Rows from block 3 of the image encoder, named by matrix and row number. Rows with one number belong to one channel. Each number is 128 + 32 x the weight over its row's rms, rounded and kept within 0 to 255. All counts start at 0. Numbers have three digits each. After the name is the row's rms in percent of the matrix's.
# convs0: first 3x3 conv (encoder.blocks.3.convs.0.weight, 96x96x3x3), inputs 60-63, a 3x3 kernel for each
# convs1: second 3x3 conv (encoder.blocks.3.convs.1.weight, 96x96x3x3, transposed), outputs 60-63, a 3x3 kernel for each
convs0.0 103:140135154088122066143084064169176169127077150131129156107141058116155087157139194177208217114124137108104120
convs0.1 111:093108143049125071098096056092122106177119088090149102173081040154115115130144113116164140153132142158151141
convs0.2 100:128090146141167069135112065149113170163111074166151126101103128133122143147099128133131149102112131105158068
convs0.3 096:105075088131102076124154064097091068154093119152087097118155142126108164180117106113075188132190159149129144
convs0.4 101:144116152131151157127128201158076114110079119116132121136184100163112117094072122154073082112083107133119131
convs0.5 107:167103143172154128122100144099105132090095193155119154117117183200146153170124171115131120098092138120126183
convs0.6 101:146155156075148102155118120114156162096103099114168127144167123166190149039187123153148118129188024087072129
convs0.7 101:123114128164124132130084158146091055137133083137198153146089104148150143146137073123109097167212164116219209
convs0.8 093:166143162125163130088102168150194124148148146130133128138182121175117131176182089074145124148147122163143127
convs0.9 115:125149117091114111159165096134086129145067113115095133163119165161173117130124170103094144126123074150126080
convs0.10 104:138135156122170091110109043109124127141119137154120102160129159067094073091084104110106174157187139235130085
convs0.11 116:151158134123107142135113092114094109180119124107121132155158144155129142073068070105112115163165132130177151
convs0.12 096:158158129097118126079077071105109185105139090124121079096099097119154150090110161146135073116106137221149102
convs0.13 109:137113102190132119088076077199158104119105115087156122135060125115121163116103130138140102119127085129153077
convs0.14 099:128154139155143056101128136118124085135110077122119077165092109156126039109096070060172089134083148137107152
convs0.15 101:108116070148150095153079104173147094126146110158115101093043116089135090175147145114127142181106180087146117
convs0.16 112:188144101120058124172112139100074091148153142177104136113153100109089123137153096065123222148081105108101095
convs0.17 108:130113101115137120176217135112191192135102084179119095134158123140121154141096110121099145140113112162149209
convs0.18 106:107132120142128119148126138131103160125112128125143163194109137123150089063074157104090134154167118164062079
convs0.19 102:143130171091157138079092147088084142140117132193127149132085163117115183138122149164140107116134155067126151
convs0.20 106:154094131103139145134142101149130053154146151097110060177163145042093089148177170160100132121171126107079057
convs0.21 102:156132127139146116129116104157149160078140127151121195146142090141122141136116096168157153138119121125104199
convs0.22 092:097110117124110141173169109101110118104143119114126143122125139111148170056061149112149101089177117245204107
convs0.23 088:098169135153121108096094039138194144132160123130164123117174153110184171166092102134124161097101138151136188
convs0.24 115:124151154132114148106170116114140157129115102155126120131179187053162177113069080086121100128147128141081103
convs0.25 088:117140091092140115201188142113124104161111136112109111109117139188094140101124083169139106099124111128058115
convs0.26 100:176146139132139087126121114188164157139108124078069103099202135146119136198129167088140150115130156140145067
convs0.27 091:111096148072080123097108151104108165127105156164135130088115083175121186128120063080081133063085159105155139
convs0.28 094:123083130108095175198255127072168124137152145102113141148156185147143114092083119132154181135138144072146116
convs0.29 097:154126215130153151162100144107188110110140121121117135136135106097160138164152105149154132142146114133142127
convs0.30 089:093112055047165070126207101100149126129122173165115094071136105138113147199108147135108124153201061150122090
convs0.31 094:117211233180168204166145112124165139117155153183145103109133066109105115074067148070093109058155066108109152
convs0.32 091:137106103157126094131133104094087111107124145114108159150156134115140195088100113124082087148095090094117090
convs0.33 107:121101127127077090165147134118111138103103128142091158134105206163117168103075146169159135164165098118140147
convs0.34 096:097166255128141196137122177112121141123140125154168137140172173168060111159095131139108074114095151147096161
convs0.35 105:159128071149147096132101102157104102146169088174124100086097144128170200064118140246176129109092072155140173
convs0.36 104:130155117104187153106106071131186166159142148166158099108136106111118118148146254158126110107143102089102073
convs0.37 094:151171166121160176096151112121132157119099133113133179111124084092065096134065089149118129139158172156131178
convs0.38 097:096080087058133057121072062144088090150102121140123141073127105043076097098088085110075144193188157115111161
convs0.39 103:112115092117157178144187253124104136128103186165133140093129124181142147147116100126137111134107151071101162
convs0.40 106:120164158147114160097134158083125134113144159074067079108140138113129082088168142150147166111122116125118116
convs0.41 092:089196158087121148125094101140126157092133161200150136076124134126140115131156108125128132110119090083181125
convs0.42 100:136173129093108056111156146157135113150206169149123142125114113130137127138091094150160136164110162120113111
convs0.43 109:150133125148214165085117131171093100143106138182185160157140157113162129123090105116127143122106080111110128
convs0.44 095:119149105126147150107145124123137105141188101143118143135116048129106108100140061077124165124117140134141103
convs0.45 103:116145113132126102066138170100087131128098167104127171122105168124085109138104141203171157159125061151074112
convs0.46 095:158147156134151150154147117142106083134165105112125111208105086107062112115088122061140150093138109124139092
convs0.47 099:077084103147121107177204069115092106131143095124141125131101092101122147098120126144205178139113071201229175
convs0.48 111:159133141129133038106070057114157161127094135084124130087126148148148135147110170073134090068164089102112091
convs0.49 122:132131133118143085143121082096103097113114071127127136102193165071135255094171175050147126100117121149167168
convs0.50 097:175074166125117153096129147107115143157095169145130163158155156142086105159125110074153119130153078098136166
convs0.51 107:166129104130184137210164130145116201076109118182128144089172114158168124073132159082118130136132097159130131
convs0.52 094:172148143153180142131145145128110117133124103156154109151125115219134132205163163121132143161140149110169080
convs0.53 086:188120074083094059045138099098168173126091099106097076138165116176138111128158129100169120113124135130175097
convs0.54 094:130148095117092138122115134128099079169106129116094171101159196102153165123153134113131138130122120089076132
convs0.55 102:130084167115084103158114168126131125112124093148105079113139182054122106106101197079118102150178136099097131
convs0.56 101:077170134082095145092151134115137141158098088161121157049134066121159079130160150168116133165160129146140122
convs0.57 099:129065096097103111136164146158151113136140132085129154213099089101118132152102134094112149094136133127132112
convs0.58 096:110155117100092105159118111153157122135147157126088077090129085126079066100172101108113163126118098122147121
convs0.59 099:116148077066140143129204128144121111122117089128094155087106191182100103098158071125141125174115050202166097
convs0.60 115:107144113144163071074143000083093104118126111099117112114114156145102116194098138116102153179134168121165151
convs0.61 086:125166237152156187097079118122145167095110173124176191125063076146150133166152143075121132108115130160154178
convs0.62 090:188160151206137119195124138092133089125144076128120091054021187046117161140097159081207181109151166052121120
convs0.63 100:144119070158142118172121215156196131134119170129147171095092111105139119086061115065109158122125094124155112
convs0.64 107:165147107142155141131119174146151157112182115121113111170184168145130093157116081125132145192127080152138094
convs0.65 099:140065116116105121141158121088103101148148051145145115141099057091111152117108164167117074140080082122126135
convs0.66 089:153098160163085109151096113163116120170112110110131163160084057189125131171138098158099174127121118127104134
convs0.67 083:153118108140165139104135085115096124137113099081138106139143117137159173168205133097126052143124073103118112
convs0.68 101:196103069165179157103140096148124104115190096170094143137195137107154151111126064099132123129142174208148119
convs0.69 101:080159143099164145144165128114164171077109110146175165098150116115085145109139142081176122098148112109115108
convs0.70 097:089102183104112098071171116166123138092172143122091075124049162096102106111124124145084178113078177157128077
convs0.71 098:126154117121138144136106071093113169126156158150128106113088120103062088166139164112161115085094156123131138
convs0.72 088:068154230101222186074102124120058114100133114122146146126166144148135139181178108200165198159144173077057095
convs0.73 094:123121121188142133108142170135135121122151143098142165149107121150119118105140156114119097089120132119095152
convs0.74 105:101189134134133136131153120132141113088087094122133096115108137103155129130172110090150126078066104139163179
convs0.75 088:194244217255206182150132081065118113110164142141162163150141126074139122152121156087131076065093151102075096
convs0.76 105:118125110134201120148156145133158112130128161135123153165131066158204089121156114140176166153088154069126091
convs0.77 103:124121131120131133179137174134115161079077112130130111105151149155099138205071104142128117088088110130142051
convs0.78 099:151123106094111087077103087184126118163142156147141110104204155161136108190150041104133163123150100091099145
convs0.79 091:109111192104105170105183158118114131141102105088162140109084063095082117136156114102169089118081112188138139
convs0.80 095:172129150092112089105114059141117137095109159178132091116044091095110133109135112138131113141166163144112129
convs0.81 097:128146114133131072155060032153148196124133152129131139067104037047118132200129145207100105167179120091168114
convs0.82 100:172147114140079162148079142169129130138147115137089157064152144127083097090078082170081098151098120135105156
convs0.83 109:125109151182100122168080113116143127144119153136096138075150067091121142109089106127152165120127096092127071
convs0.84 095:116147183141199221085119132081083156141134083131136095128121149128105095146217102144095135114070140153146174
convs0.85 099:165144082144198167123164205186140140158111139106147120078130085097138112061119066103131094125137092107126124
convs0.86 084:095095105155147050136102137118174183159179130121138113202140145150064150129058111150157107122097119109102081
convs0.87 094:117126167116129149098151134117183181087092143190117161018075148150150149140160166089152107146102143153135121
convs0.88 100:080107098089139173089110149134119107110148150111126183131132132109132133071147115126151089132123167148123089
convs0.89 106:139167075142139075167116184099171110111129135079151122096135071140143122116098112095106082131096131075102169
convs0.90 109:205156142172139075163125076144134118100099112117158107171084112132123103071125073082171118142137067152169148
convs0.91 105:183182171182144057133106080143159104121115118120108124138160160149164196105153155128098107120157139146144137
convs0.92 106:097117155182161139131152070084137139100132110173117124153152149079146050182089147061104095158132147128141117
convs0.93 097:131108159127088135136126073156118150185120175080091163129114197172126121153113174145127085138151153131120123
convs0.94 096:148151180163092056101090122098095094128125082133077065077121104133100153081130123088121110193111062182130143
convs0.95 097:119127157072100124122116110097111102147150139166163099124133119095075078129078076146134203107090153155119106
convs1.0 096:120143079124133102121136058182152128070133093155154126137075176079067189158123134146129187137168163172128107
convs1.1 103:127138164103115086134081118139134129155173133115057114115117119092057101130084135116143135171163142124194110
convs1.2 107:113150126149118140102131128104169143145173204168173131151135095133171089114110177178170119135070142126128130
convs1.3 095:243199093190193092120108071185094123120156146206144114150106193137105141038083121172138128146173190113171094
convs1.4 098:113115086129198119184179105086113101123145142153182221060132199096172156160189107170152086186068137135133075
convs1.5 107:131212146156121137069092124151135181063048095096110097155113117141151141203190124105133138168150153188152103
convs1.6 105:135118111096149144141153150141093113185143087126138132151172134104126150102125101164139156129100170088108160
convs1.7 102:091161134124155136118078083170168119131069033177088096174090207135121099171172115140119085179117131159118047
convs1.8 095:181157108171154129121127161117193157094105118076171168094161159058132116107114127091171145101164123130097244
convs1.9 122:182142092173123088131117103102092093129124121066095109116122172186085107157079110153141113167093117134056142
convs1.10 107:137132092144177093149155063132138132146156120116138116092130091121079139135086101091158181125159150146112084
convs1.11 119:100102063148117116117109131152185136137153130140129175133180130101158167182100103140137163126131071104096076
convs1.12 091:124128116107149106123142127111143126140104089121139094073086114153111127131113127138157108103128161134123174
convs1.13 107:176157036091129069155122143105105139178123074168121085147124071138186084098143074118122116120077123170137133
convs1.14 096:150152155115136091090089143134153131129166150149145098157125117088169122102150109115146209170158173119139085
convs1.15 105:124158114113115106092097086111079143125096101179107089156190120157174162156124076113120066095120101185134159
convs1.16 113:101126098122180120132121129091102128195184138122121208142123135115101148128109117122128110130111101136101088
convs1.17 102:179140159118128133093102135146079136156120131211121066123144110071127120120099107143099052142129077165150077
convs1.18 115:189117131166144105178137121051070023119134160120142138092096131102111127213193119173138125162173127141104088
convs1.19 095:180123138074169148092103118162114076112050109107125098138109140109141159198164149181153175114154255107120184
convs1.20 106:136162068170170085146130124136126105161127156166133118130154150061089093146159135135072108134124112108097124
convs1.21 100:119106121060144130111147154171188204091100106136163134171156191135122148113095061105103133124175140125095140
convs1.22 099:058093171040137151064094083134170186160121114141097036163110101117120106146114142131186150170171106186119085
convs1.23 087:190124152127097161154150125133146130192090114145166138113081102093167084146099120090138120101135154116136168
convs1.24 104:123150102078146102071171117172135137145149199121125106114105164165153137077196124136139117074088118099142124
convs1.25 093:156113172152163168135148146138128122085112156127144143174116123111111112148159171121161124102155131090135169
convs1.26 104:157181099129140124127161138124166146119171139113104129175120148061132093131091103122127108105177154099122094
convs1.27 094:129164125086180120203109137086169133126096110156137178146137167149135131137143060144189097132128088140120055
convs1.28 090:121116119147142096198143162094141130120119180146093180111135076151145132112124105101150115120083126149145143
convs1.29 099:145121237103059176154110114184144105182202179165139101065140094153137087121073113140117110182147162092108104
convs1.30 081:183166161128137068163128064076128145100101088115108170176130073137156088117120114149136113151166181159153100
convs1.31 095:219097046126117101227120212200176160158160076200198165115092096145116087066081111128089119128150133088089131
convs1.32 099:165117110154126140112170149150116125099088081116078135108175163188186183191104141123174100136113107105136121
convs1.33 116:142147090151108132103088150067119160117160220123125151121163179073096120178192108194119133127117148111088113
convs1.34 095:108103052116137107113157100108075130105119127094128081124141080146137109086147100134097176109130121078159100
convs1.35 108:173100106167191158137154115184095095130180154130204138120095101121099122149106121067101125102121102122102124
convs1.36 105:134121108117163122074091089134137117158110121116149100128155082120142142110123174072121178093162176122086176
convs1.37 096:036096070105124148198180154125093068121187112088146105181191138201140171113117078147104141133127112130105064
convs1.38 094:150138108155104124180106091096140141065180131104138093134097151127121137145105136177145096110089133092139171
convs1.39 106:126065106154097158158153135100110129097156145070064160140113098099126099139063102168161121118188166120116140
convs1.40 100:135120154128147120120151127144101077198101091074093059086139145053110104060085101113087111107173176123158187
convs1.41 090:109131131117082145116068074153189161138157126167111170126104126133135138144137120086131175128126145127098202
convs1.42 097:158158089115175136110139133094185094136129083177133073129113113200121130223147138120160175149184163163132073
convs1.43 106:135139071148183081193195101186091093056097096140234244108072057180158157125093143137137165116111114071122095
convs1.44 098:119137120082153137158109076134152157162142172084144097168110095160158168206166158201146115193197126149146049
convs1.45 098:180079127161107145131129112140136145148149140170188157130130109147131070120095150115124126139207128209131123
convs1.46 103:151091160158125137201138141108129112199197113157113136136142115141129114137136068150145153147203145142147097
convs1.47 102:118156135111129115106095097135108104141087175137070111122098156142133119158137142117140123161074128184122189
convs1.48 103:104090181145121140115141148108127112153109091150170116164154136180163105142082120094111115079027147090146171
convs1.49 121:191143095163100137100114101078093096091141134070067050102096128057086085097160150121091090121159174120076150
convs1.50 095:115129126133147111127086123116110103125136127138141179126087133101100132066152111198141147123024054131105091
convs1.51 105:180179142140078149113116162190167117136151048071124059095147042138171056114161191157131115144106074165071079
convs1.52 100:152157170129131127147107084137162151077078097081081109145154114144120115197179192097165154112079098103114090
convs1.53 078:158117115098170099130101131149126181136135095170144062178186135107140204212205148179107094140151169121144126
convs1.54 092:099170121118192119061053112128154169107157172091117197155168141097106109107158121142128182144125152124158165
convs1.55 100:110148124154117066114141045102083103127216075168137193125167068152183098121078131135153183175148153114162138
convs1.56 091:107146124131165147111110167108145166144154160121098053141056110163138142157105106056099162083121120154149179
convs1.57 098:154169112215117155181122075108147153087183169101147151151078116095109172189158122130132133136137064120132042
convs1.58 096:130075143129124124133130162127163126148163114060087033134147114113121155079132124136130148137169137102210142
convs1.59 107:087125171091150128077118051155119107135158074115172123161100115122146166118120165148095163162068095120140111
convs1.60 106:112153086095149094129123122134107114207139158133050071154087147113066156110084192152156110152138135121109072
convs1.61 094:166080104206165143166089105097098141099141103107140122115169143141121153072044059106143130103077128107125154
convs1.62 090:074127149081169126113101184130126110049149129194186097151207159134152147146138126140114151117114084144079110
convs1.63 096:102165134118119124098133155097119165105152141174090133182120098140203098147122115091128163110159077080137122
convs1.64 110:167107127128106204074128127098075154056186169122124133160125148129096141208107123113124098129087045133067143
convs1.65 101:119137118102130108134134075212146163120058070108125140128062135157133086073076126073112144131027083127133126
convs1.66 087:138135144043122160119108098131098186129103098099086174151158160108096135098144069111085137129126101083143179
convs1.67 078:170135136175105156163078167255182149169158111127111157131109134142107102185099125113167121107097094158123137
convs1.68 102:171152093192143091145190134168104152108080119098075143124095140111171115108151096165174075092153164160077105
convs1.69 096:158162092154113116151160156135099113079035132135176116127137105116090105101133080184141073150134066113112072
convs1.70 093:105123172138119118151115073067067107107124089085141086119127131119079086074093127147109162101145158080132199
convs1.71 102:147130120126151113111112102139140085111141115069090093158108168175121143169165206138131178113132126146123189
convs1.72 087:228152071161150075179155096171106160120165124075134123149104142130127140106094149070119199127162135108102189
convs1.73 097:106123056151162119169191115144080112097162232126155220130105131161146117141143107087112107057126153115120160
convs1.74 107:116122124116122147125091114132124160143135143126088148098117085091130135107162138100090137147126076139068108
convs1.75 099:190222110240180074208147140137130208097160115144111079069140101150120127124095105131117067135143094081098038
convs1.76 103:132149137141178172193171129091083145109124221167129188120106093100067106183127152114162174147169145128085097
convs1.77 099:124176192132129162156104159116114092051100126220192114117083113119103156111118177108162169124153114106144108
convs1.78 104:121139147140104134118144178127129149185099198146147172166156155122149147180099153138102142149087122161126145
convs1.79 089:174085104129142096181161096086136098124179113126124157137121169138155151184176128177158120114120110079043138
convs1.80 095:134156125114099085107135133137078133074117137181120145127102114180091193144174122125116131090078167078103136
convs1.81 098:081118122061104148117166147120130128100128142155134097165160105166141108199172149150122151128077107173142116
convs1.82 101:082161167128124165133126106099087072091100133158148178142073095119093113109161077070101088086148104124073101
convs1.83 110:157153191044166191127137178126168143049061140116101053092067110111107116066057072177155097128174185135074091
convs1.84 106:174152103194105086126107089090099133114125176067094164139115071150129119064048059101158156149127072087073047
convs1.85 104:138150082147157099137190129087066093106140139094173189146151141092130127168178145120152134116137121139182129
convs1.86 088:170119088126136112190152110143109164142120086184117129134075093125090119150136103096137104131131101136189074
convs1.87 093:179130113178138168175187136098174098110131133098114172158113130059117193116105108153103068133161119083102120
convs1.88 092:083137150101121150099120095088074046124096126131108114061044090102124117158194111181147056102105100104091124
convs1.89 105:164153156124124129102169093175152206119156105221189134136129135142221115142156114134141122113123100169140080
convs1.90 104:064142166152142178148110179141130086163202188118123145101151128098098069090112128179148067086097074177168154
convs1.91 107:153099108145096125094125101125171122118153112093169104097151110168187129146176100124135127122155119156110141
convs1.92 112:122088136131088128164126155110093121150112101119151103093097144100101139101066186099141200116140115125080036
convs1.93 095:079136116085138125133075125143126078171180142132149064190119127067070197182172138085091150060113113148151122
convs1.94 090:086083117113101102135136130128053090166178202139066167151146154118171086092105080106158148183176127171144110
convs1.95 099:101126073157121100143104126164131151134095126128079119084075103119096124105160118117142110121118130107087151